config.toml
arch = "tdnn"
model = "multi-label audio tagger"
dataset = "simulated modem signals in the audio band"
hop_length = 160
win_length = 400
norm = "batchnorm"
depths = [16]
kernel_size = 3
num_labels = 25
beta1 = 0.9
beta2 = 0.98
max_grad_norm = 3.0
max_steps = 40000
warmup_steps = 800
Rows from block 12 of a small multi-label audio tagger, named by matrix and row number. Each number is 50 + 15 x the weight over its row's rms, rounded and kept within 0 to 99. All counts start at 0. After the name is the row's rms in percent of the matrix's.
After each channel's rows are labels from the 100 clips, of 14976, where the channel reaches its highest value: "responds to" is what is common among them. Only what is clearly more common there than usual is listed. The data: simulated modem signals in the audio band.
# conv: width-3 conv (model.blocks.12.conv.weight, 192x192x3, each kernel summed), inputs 0-95

conv.97 103:21 52 56 41 51 35 48 20 52 53 61 23 40 60 45 47 78 37 46 44 26 19 44 83 52 60 62 42 57 44 43 48 62 40 58 28 63 42 65 63 60 52 62 30 45 58 65 56 53 39 41 00 59 44 48 37 25 56 53 31 51 62 32 62 59 47 28 53 57 30 55 56 50 49 47 78 64 46 65 62 44 61 69 00 81 74 62 56 56 88 30 31 53 60 44 35
responds to: chirp spread spectrum

conv.49 099:37 53 49 47 75 57 59 49 39 59 50 15 53 53 37 47 63 47 49 66 55 28 50 58 31 52 72 51 72 80 80 36 72 53 40 45 28 66 73 50 31 28 31 55 47 58 66 44 73 46 70 37 44 45 39 61 51 47 62 39 67 49 71 68 33 60 59 58 58 41 40 90 64 50 65 68 43 61 44 33 43 50 65 16 54 56 49 48 44 69 62 40 69 80 50 24
responds to: 800 baud; frequency hopping

conv.4 107:36 51 60 55 66 58 60 62 53 41 44 35 42 58 55 46 29 24 44 49 34 40 53 60 58 58 59 61 30 58 61 59 43 55 37 53 52 56 65 41 57 60 76 57 64 14 68 57 52 43 62 24 56 55 37 48 47 52 43 25 61 12 47 31 33 00 46 47 37 29 58 73 55 42 43 74 83 46 61 48 50 65 68 19 44 33 73 79 40 74 37 44 78 61 51 62
responds to: fading

conv.64 084:50 60 59 46 47 21 55 81 61 70 51 34 39 36 64 87 55 34 71 21 63 42 40 63 59 52 40 48 79 79 50 63 55 51 58 55 47 71 27 53 56 56 48 64 65 57 35 20 50 72 49 45 62 61 55 63 66 56 55 53 59 55 57 52 39 54 56 50 48 51 29 28 44 21 59 14 43 29 52 32 51 59 43 41 58 65 63 60 23 51 49 00 59 53 73 78
responds to: 2-FSK; 100 baud; 4-FSK

conv.162 101:50 61 40 68 60 67 39 35 43 35 51 14 70 42 62 44 49 60 70 46 54 63 59 50 55 50 55 47 66 34 48 37 36 45 35 44 18 63 56 53 13 69 38 58 54 32 51 61 60 53 49 49 64 25 65 57 63 39 70 28 67 37 69 34 59 36 45 33 49 52 35 21 60 64 39 38 50 57 46 63 60 30 48 45 71 23 36 45 53 63 49 24 45 63 68 36
responds to: FM speech; 2-FSK

conv.150 136:40 42 33 57 60 56 51 45 61 48 44 47 50 58 26 49 53 62 54 45 61 38 66 56 00 57 64 57 51 49 52 57 60 49 56 54 41 76 52 24 36 59 45 52 48 42 65 58 43 57 47 52 61 44 25 26 00 47 56 56 50 38 60 43 45 48 03 56 33 51 38 43 42 52 50 69 47 57 34 59 31 45 33 21 43 35 51 52 36 59 21 46 38 46 47 37
responds to: OFDM

conv.175 107:24 94 42 39 48 69 52 27 42 28 59 70 49 51 39 38 49 41 60 62 91 24 57 33 55 40 56 61 41 52 66 39 54 46 64 65 20 46 49 48 21 59 51 40 56 48 54 58 47 25 47 70 50 51 61 49 47 43 68 01 57 63 65 40 32 47 50 38 41 56 55 32 41 37 51 61 53 51 46 47 62 61 33 51 50 39 71 54 50 47 43 33 51 42 39 40
responds to: FM speech

conv.75 119:65 58 22 50 47 38 34 37 29 55 42 67 29 37 44 60 55 61 76 61 55 45 43 48 55 46 26 48 41 51 46 49 34 29 28 46 73 45 49 28 73 66 43 37 39 43 42 42 29 73 42 48 44 53 43 00 48 54 49 67 41 18 50 33 52 64 12 61 34 72 59 55 46 40 36 38 56 46 40 44 17 18 49 58 58 40 33 30 50 49 46 67 40 34 49 46
responds to: 800 baud; 400 baud; BPSK

conv.171 108:47 27 16 57 53 48 36 55 74 51 50 46 47 32 49 60 51 52 52 59 59 39 55 07 42 43 55 65 66 65 64 50 67 49 49 58 68 90 64 61 63 63 30 55 63 08 55 51 55 81 71 66 60 63 39 52 54 04 44 62 61 34 58 28 15 39 27 46 31 56 39 40 47 43 50 54 55 58 00 33 46 60 44 39 30 19 23 55 47 48 48 59 40 49 74 53
responds to: 100 baud

conv.122 098:38 30 50 51 58 26 38 27 39 57 49 16 32 49 58 20 47 39 49 29 57 53 52 64 51 58 44 61 57 29 42 26 41 60 36 42 58 58 71 51 60 17 36 54 00 60 67 52 79 48 45 32 46 07 47 56 45 41 41 42 66 53 53 62 55 53 56 48 61 20 47 45 72 71 65 53 42 52 52 65 55 32 50 31 47 61 64 06 56 62 43 21 41 65 35 03
responds to: chirp spread spectrum; 50 baud

conv.91 108:57 44 47 10 75 43 39 54 40 25 26 47 49 48 45 53 58 56 75 57 35 32 09 50 52 46 40 55 31 59 44 46 57 39 36 42 69 34 45 71 63 36 58 37 45 48 39 48 30 63 31 27 44 56 48 46 23 50 50 89 66 55 39 61 71 84 62 65 62 53 38 70 33 53 45 53 44 45 33 50 37 49 62 38 38 57 39 59 57 49 56 59 28 40 59 57
responds to: frequency hopping; 800 baud

conv.173 109:52 48 52 42 61 37 52 28 42 52 51 63 51 55 38 52 71 53 47 57 49 26 48 86 41 68 60 41 12 63 31 64 54 49 59 27 54 28 37 53 55 53 58 45 60 70 41 40 24 25 43 07 66 56 66 34 24 69 49 33 59 51 48 66 69 56 35 58 66 25 47 75 47 43 40 80 38 47 74 55 50 66 82 25 64 74 62 76 49 53 30 55 52 58 15 45
responds to: fading; GMSK

conv.78 074:57 52 56 40 33 61 47 48 50 33 18 58 55 51 39 69 39 47 44 52 53 17 39 44 62 25 53 39 48 27 37 46 21 07 65 68 65 47 26 21 70 28 59 43 44 42 62 41 32 48 56 71 42 54 48 48 53 60 43 43 19 33 02 46 30 46 25 49 47 47 56 32 51 32 58 37 57 62 54 35 77 29 43 36 53 61 67 51 54 50 37 49 46 66 57 27
responds to: 100 baud; on-off keying; 4-ASK

conv.103 138:55 29 34 49 60 36 46 25 56 46 49 47 37 55 35 34 41 55 47 53 56 48 53 55 06 56 56 48 48 45 45 47 61 38 41 50 47 55 51 29 50 61 31 40 43 53 56 45 49 50 48 59 52 33 24 27 11 59 57 51 56 41 51 50 60 49 08 41 33 36 36 53 50 56 54 55 52 53 44 45 00 45 41 35 41 32 42 44 23 55 00 67 53 39 33 37
responds to: OFDM

conv.189 101:69 62 42 58 52 66 57 61 57 60 37 49 49 48 46 76 53 58 56 54 00 06 63 47 47 49 69 30 52 54 73 53 52 31 42 74 50 60 21 58 51 77 46 50 51 56 56 51 00 62 42 51 68 71 59 55 37 57 49 43 52 61 09 53 53 35 52 49 48 68 35 30 00 29 53 62 50 58 49 52 42 35 56 53 67 61 18 43 50 59 49 41 34 69 59 40
responds to: 100 baud; 4-ASK; 16-QAM

conv.11 103:68 66 41 60 68 45 39 47 67 55 48 39 46 64 57 54 28 58 35 78 50 82 52 36 50 61 41 48 43 66 12 63 34 28 53 44 54 59 26 41 47 44 29 76 60 58 45 61 17 60 54 54 44 60 62 59 51 54 60 40 63 42 30 61 62 53 73 28 52 37 44 28 11 33 23 58 46 26 45 40 79 22 64 55 50 63 08 61 55 40 55 24 63 57 45 44
responds to: 800 baud; 8-FSK

conv.58 122:49 35 62 55 50 41 53 70 57 51 61 52 39 46 53 52 38 40 55 60 58 34 45 95 55 62 49 59 29 48 53 75 47 58 32 55 46 33 50 46 42 55 70 45 47 00 53 48 51 49 59 35 54 50 61 54 46 79 59 44 63 18 63 14 70 20 47 58 37 60 55 61 52 59 37 11 43 59 82 73 58 37 75 46 59 23 59 49 54 72 47 46 51 45 52 51
responds to: burst

conv.112 108:62 34 46 86 06 37 80 49 50 70 43 60 43 57 53 52 51 53 45 56 46 48 99 77 44 34 51 41 50 38 42 41 33 46 67 39 52 59 53 22 45 47 64 33 47 52 55 52 48 79 61 64 56 46 35 42 47 57 53 57 27 56 53 43 55 55 37 58 43 49 66 51 48 61 52 60 49 50 59 65 52 66 69 51 61 61 52 46 56 57 53 64 52 51 62 46
responds to: carrier: 1.5 to 2.5 kHz; 50 baud; FM speech

conv.93 099:60 63 38 43 47 66 61 60 41 81 26 22 49 37 54 45 47 27 59 36 08 39 57 42 47 39 91 62 50 47 64 35 14 50 10 46 76 73 49 14 66 51 69 55 78 51 39 58 39 58 50 61 79 30 64 69 38 46 27 62 52 53 47 40 36 50 56 66 57 51 44 55 43 56 57 74 63 64 52 42 49 63 20 51 50 58 91 94 17 32 58 29 53 53 50 26
responds to: GMSK

conv.81 102:51 68 70 25 57 59 63 92 51 34 59 32 61 47 69 24 63 64 66 62 59 64 31 19 78 45 52 60 50 52 31 68 40 47 72 60 55 46 38 46 55 60 46 64 51 58 41 49 65 23 76 58 38 42 82 53 65 54 54 31 71 53 63 55 62 49 76 42 70 32 71 51 57 64 53 44 57 35 57 38 77 57 35 63 33 35 38 49 57 44 38 68 64 81 33 54
responds to: burst

conv.179 102:52 49 52 70 41 42 65 45 60 89 54 76 53 48 51 69 45 62 67 55 63 67 60 66 42 49 62 75 28 43 43 67 51 62 64 55 83 46 51 53 80 54 53 57 50 45 61 55 59 63 56 71 62 77 51 35 47 41 57 66 48 53 68 47 32 61 42 78 48 62 60 64 55 70 51 49 73 50 67 83 65 32 45 81 71 55 59 70 53 50 38 60 39 42 60 69
responds to: 4-FSK; 100 baud; 8-FSK

conv.62 129:18 50 12 50 56 37 34 33 48 52 52 49 46 36 41 26 60 55 43 47 41 42 53 59 69 49 34 45 50 31 30 33 32 23 53 14 53 61 42 46 53 40 35 42 41 53 38 43 34 57 46 56 56 16 40 37 86 46 54 53 53 55 29 46 43 46 43 39 38 39 57 30 38 46 29 39 46 19 43 49 01 49 44 34 44 40 46 36 54 52 51 46 44 49 37 36
responds to: AM speech; chirp spread spectrum

conv.50 115:56 50 38 79 31 36 61 41 52 63 40 45 38 62 44 58 63 57 60 59 44 44 86 75 32 04 43 34 44 31 48 29 25 33 38 42 53 71 61 22 52 40 60 43 62 51 53 37 51 99 57 64 42 37 34 07 17 55 43 68 27 54 43 42 49 52 20 53 29 62 63 47 55 56 26 43 51 48 49 64 29 43 62 53 61 65 37 40 41 61 33 65 44 51 63 34
responds to: AM speech

conv.63 096:36 88 22 48 58 46 48 74 34 54 58 57 76 35 12 74 56 57 44 52 56 23 52 41 41 60 35 25 52 68 21 82 60 41 42 44 61 35 13 53 55 60 64 40 39 41 32 24 19 60 41 63 51 69 44 51 09 48 45 55 46 50 50 63 57 52 48 46 32 49 46 38 21 26 57 10 48 40 21 34 29 34 55 52 55 68 60 31 47 61 52 57 41 46 40 58
responds to: frequency hopping

conv.69 093:45 73 46 63 45 33 42 28 62 44 58 18 28 58 63 46 45 71 68 39 58 62 58 63 45 41 30 68 61 16 49 53 49 41 45 55 23 73 77 49 36 64 50 23 41 56 51 92 45 65 51 69 48 16 55 46 45 70 80 57 63 22 50 28 65 57 37 47 26 55 62 46 47 42 40 70 47 38 66 43 55 41 72 43 54 48 34 14 64 41 43 57 73 35 65 47
responds to: frequency hopping; 50 baud

conv.30 096:43 61 33 80 40 37 30 53 48 46 52 40 68 33 52 75 60 38 76 31 53 63 59 63 35 62 44 59 50 57 35 50 30 43 33 30 61 62 59 43 68 31 32 41 55 45 41 39 48 63 47 66 31 57 40 00 14 52 53 29 40 30 61 49 46 49 36 58 20 41 48 19 49 51 23 32 33 46 52 43 28 42 56 64 67 51 45 45 63 41 44 38 43 50 90 59
responds to: 400 baud; 16-QAM

conv.56 084:41 73 40 59 19 36 71 66 40 50 40 44 59 85 14 75 38 54 40 42 56 42 56 71 25 79 60 66 61 23 39 65 51 71 63 53 45 44 61 40 42 33 38 56 84 64 53 57 51 57 49 64 13 72 68 62 38 55 65 57 49 51 52 57 47 44 46 38 45 60 70 37 62 36 56 30 34 51 56 72 58 17 41 60 59 68 36 81 25 47 47 68 62 57 56 99
responds to: GMSK; 400 baud

conv.134 103:39 56 54 55 45 45 66 42 49 47 37 69 73 58 49 68 32 43 49 28 52 57 65 18 25 58 28 33 57 61 37 48 62 64 45 48 52 69 63 46 60 23 48 45 57 66 47 28 60 58 37 25 38 69 21 36 43 29 03 45 32 66 59 66 21 52 49 46 50 26 48 39 65 53 52 51 54 46 26 31 59 47 32 66 29 50 76 64 30 31 52 68 49 48 52 57
responds to: burst; 50 baud; frequency hopping

conv.13 128:39 41 47 53 58 40 48 56 34 45 57 44 53 27 58 29 56 52 43 52 49 52 51 53 58 40 12 33 55 45 24 43 42 29 54 00 49 52 50 62 47 52 54 49 34 56 24 46 52 51 49 56 46 19 53 43 76 49 48 49 58 55 32 53 51 55 54 53 48 52 54 40 55 52 20 25 41 14 56 62 30 53 52 48 54 57 41 23 59 57 46 41 43 56 48 36
responds to: FM speech

conv.7 106:29 95 40 66 41 66 18 39 50 30 64 75 56 43 45 65 36 50 39 53 66 45 50 64 67 72 52 54 40 77 50 52 47 47 38 58 30 52 48 54 36 64 19 43 56 38 58 45 49 33 33 45 52 65 55 42 56 43 44 11 49 23 45 18 58 09 42 17 38 44 60 31 58 41 48 38 64 56 55 39 62 38 68 62 42 05 58 41 46 59 29 46 37 30 16 51
responds to: 100 baud; 2-FSK; 4-FSK

conv.166 110:74 68 54 70 56 61 59 44 36 70 53 58 46 56 61 59 35 33 59 55 41 71 80 56 48 56 29 54 31 55 56 38 11 63 35 48 36 37 38 35 34 68 50 66 31 67 44 63 59 55 24 55 32 54 61 65 68 72 54 36 67 41 69 59 50 48 59 41 50 62 28 48 62 28 54 54 53 54 81 41 61 29 80 82 44 57 62 30 46 53 71 57 57 41 44 43
responds to: 8-FSK

conv.5 105:64 59 51 55 41 40 44 43 49 53 43 40 58 68 63 39 53 31 57 32 39 55 58 24 52 68 77 48 71 47 62 17 50 50 52 42 10 74 40 51 11 50 46 27 39 24 57 69 50 50 75 72 59 24 47 57 64 53 63 43 24 49 60 19 29 00 57 05 26 58 52 49 44 62 61 41 33 43 45 31 41 79 55 32 77 24 25 46 75 36 60 43 58 71 56 51
responds to: FM speech

conv.34 082:54 79 62 42 57 48 57 64 29 63 43 44 86 23 49 77 57 52 79 22 32 44 52 63 50 42 26 36 73 63 51 60 50 46 55 44 65 65 24 52 61 51 58 54 70 43 46 34 38 70 38 42 43 60 70 38 55 62 68 56 37 52 53 49 64 73 26 45 37 48 37 41 40 45 42 41 63 31 52 58 56 50 65 46 85 61 52 36 29 48 51 37 19 43 71 58
responds to: 2-FSK; 100 baud; 4-FSK

conv.111 127:41 06 25 65 49 20 49 35 53 57 45 45 30 49 36 53 51 57 56 44 53 31 82 69 09 34 46 52 55 35 51 37 51 44 55 43 50 85 67 11 47 48 46 36 34 60 58 53 55 91 57 46 57 47 17 13 00 50 45 58 51 47 55 53 47 50 03 58 27 46 37 48 47 55 50 66 61 51 47 52 28 46 45 28 37 49 44 40 36 76 28 43 45 49 61 30
responds to: AM speech; 4-ASK

conv.136 105:60 43 52 99 00 54 84 27 62 97 52 54 37 60 41 55 48 52 40 50 57 53 99 63 50 38 65 51 42 51 54 48 46 51 76 51 59 49 44 45 55 48 51 40 65 47 48 55 53 72 51 36 71 58 47 51 50 42 58 55 29 54 49 43 48 49 55 52 47 48 32 47 43 65 58 55 57 45 56 69 60 63 68 66 57 58 58 78 81 52 53 54 53 36 49 59
responds to: 50 baud; 4-FSK

conv.165 107:60 43 51 38 79 43 46 46 41 51 39 51 28 55 22 55 29 55 47 86 50 58 39 61 32 54 68 66 26 43 46 50 39 63 49 60 99 54 48 58 99 43 59 72 31 69 61 73 43 43 38 38 43 56 72 50 42 43 57 71 69 49 52 73 55 73 50 80 62 48 36 61 38 56 55 59 68 55 60 73 62 32 38 55 45 55 49 64 44 59 43 48 32 52 47 50
responds to: frequency hopping; 400 baud

conv.36 065:63 33 41 62 57 63 50 52 37 47 30 53 13 21 77 39 40 42 38 59 40 70 61 51 63 40 27 28 50 50 36 59 26 34 56 52 56 44 64 24 58 66 44 70 46 35 31 23 58 60 44 46 12 51 09 46 66 43 60 48 44 62 22 54 50 57 52 30 75 41 57 60 58 50 61 51 24 52 58 43 65 58 25 29 40 58 58 44 58 68 55 09 36 32 57 42
responds to: 50 baud; chirp spread spectrum

conv.100 096:52 43 41 53 60 44 42 45 40 25 47 63 32 20 11 37 47 42 28 47 42 38 53 40 34 28 42 56 65 58 69 39 60 52 60 44 17 51 89 50 26 37 44 39 57 57 33 80 61 46 54 45 40 71 55 59 48 61 47 12 58 41 39 58 40 66 54 46 54 55 54 37 61 59 81 62 57 42 56 36 45 82 40 57 37 55 44 58 38 31 68 29 84 70 56 76
responds to: on-off keying; 100 baud

conv.33 081:54 53 51 51 34 38 52 57 69 51 55 39 47 46 54 16 82 74 63 40 32 25 37 52 83 18 44 36 36 27 39 50 78 53 56 54 55 33 42 75 45 60 35 44 40 44 32 42 32 37 50 58 57 29 57 59 68 59 32 50 34 68 29 39 49 64 54 44 54 49 78 59 35 40 53 56 67 45 48 42 67 60 59 45 44 51 52 45 75 40 69 75 52 42 25 24
responds to: frequency hopping; symbol rate: 50 baud; 2-FSK

conv.48 101:67 53 50 57 49 06 69 66 37 71 54 50 43 27 50 58 59 41 47 45 54 44 53 37 61 65 59 16 64 90 31 69 56 61 61 48 61 35 59 68 60 59 48 64 41 51 37 00 53 58 43 44 40 74 32 42 42 54 40 71 48 57 59 55 66 64 74 54 59 28 49 57 50 35 70 31 64 45 48 36 31 57 55 61 64 53 64 64 54 54 58 37 73 43 40 59
responds to: echo path; 50 baud; frequency hopping; modulation: 2-FSK

conv.128 081:51 66 50 64 48 70 44 33 71 38 25 51 85 54 22 46 53 59 04 85 51 65 59 55 49 39 59 62 25 38 49 30 51 62 56 53 44 59 53 61 44 48 57 51 84 59 58 53 30 43 65 50 50 39 37 23 47 46 33 49 32 59 51 50 53 40 40 27 51 56 52 69 49 56 39 67 56 61 55 46 73 62 91 62 33 49 51 65 50 61 22 79 39 35 24 18
responds to: 100 baud; 4-FSK; frequency hopping

conv.130 062:62 38 72 40 61 65 48 62 57 40 41 46 43 46 48 29 44 55 47 44 69 59 54 49 75 80 58 54 48 46 35 57 44 50 92 75 59 78 39 26 55 64 32 26 42 66 35 65 61 64 65 67 47 46 61 48 46 82 66 43 64 31 62 41 46 47 76 31 66 35 29 42 50 51 61 43 19 15 73 46 61 74 27 48 46 44 48 58 64 36 46 35 25 58 21 36
responds to: 8-FSK; 50 baud; 4-FSK

conv.65 093:69 73 25 49 47 52 48 55 48 49 78 73 52 08 50 58 30 63 71 38 64 46 53 56 58 66 20 55 61 53 64 65 29 54 42 37 50 59 59 30 49 52 56 54 64 55 24 48 58 57 64 63 34 49 64 09 37 40 34 47 35 47 59 45 43 55 28 67 48 55 67 44 52 39 56 65 53 00 50 41 34 53 83 68 37 63 41 49 42 56 48 50 49 63 56 56
responds to: 100 baud

conv.16 091:39 78 29 73 54 67 56 49 51 45 66 60 40 40 47 47 22 34 46 50 62 57 59 43 58 44 06 40 56 33 50 51 34 66 44 56 55 52 51 29 60 46 49 75 36 57 50 49 71 56 56 44 17 55 68 18 40 45 41 54 64 45 40 47 47 51 48 52 35 57 59 47 78 09 29 24 62 27 44 33 53 40 68 59 40 32 54 15 62 47 41 53 73 64 31 45
responds to: on-off keying

conv.39 105:37 57 53 65 49 50 45 32 69 68 46 59 48 47 60 41 54 59 32 60 43 47 56 22 57 56 45 52 47 67 35 43 35 56 37 48 71 52 50 38 67 56 40 67 60 20 47 39 47 63 57 31 52 73 30 25 43 26 45 43 56 15 62 06 26 37 22 47 33 33 53 42 47 33 53 46 74 46 30 36 58 65 52 31 59 24 44 66 54 37 20 41 60 47 18 62
responds to: 400 baud

conv.132 059:54 61 46 52 57 65 64 51 35 58 59 33 58 25 39 48 27 21 38 59 58 66 59 61 47 60 24 43 47 45 28 56 34 69 53 40 44 45 59 36 52 53 73 69 46 58 32 53 70 42 60 76 57 34 45 46 38 33 57 53 82 62 58 61 24 42 47 39 49 47 55 42 55 65 34 33 33 00 50 61 23 46 64 51 63 64 43 41 50 63 59 46 66 83 46 10
responds to: chirp spread spectrum; 50 baud

conv.101 053:57 37 49 56 51 39 55 66 77 63 36 51 49 28 46 35 86 34 21 63 28 66 54 54 50 58 54 14 59 52 31 65 75 62 61 33 44 53 75 58 47 57 29 80 33 58 20 64 65 52 70 69 62 44 56 51 28 68 15 54 64 44 35 55 57 31 45 39 54 44 60 40 45 41 72 46 29 40 58 36 30 53 58 53 43 61 43 37 58 56 46 51 69 74 68 28
responds to: chirp spread spectrum; 50 baud; on-off keying

conv.114 121:33 42 36 51 62 32 49 33 59 50 47 57 42 48 39 28 51 54 41 51 29 30 61 33 56 40 56 46 64 56 55 32 47 29 61 23 45 75 48 27 50 40 31 42 50 29 50 53 21 70 51 37 61 32 10 30 67 53 69 49 49 44 29 29 42 40 33 32 07 24 35 38 32 51 55 51 56 42 36 44 00 67 47 13 52 06 37 52 50 45 20 65 63 37 40 54
responds to: AM speech

conv.51 129:46 42 35 58 50 36 56 44 48 54 59 50 50 41 47 58 43 58 51 61 40 27 68 56 57 00 33 38 58 55 44 50 37 25 45 24 55 71 40 29 55 51 69 43 57 40 53 53 37 97 60 51 51 41 48 00 32 48 53 61 43 60 45 54 43 59 38 58 09 61 35 50 44 53 27 58 51 47 43 57 00 53 58 43 48 57 37 41 60 59 23 60 51 54 64 41
responds to: burst; strong noise; AM speech; FM speech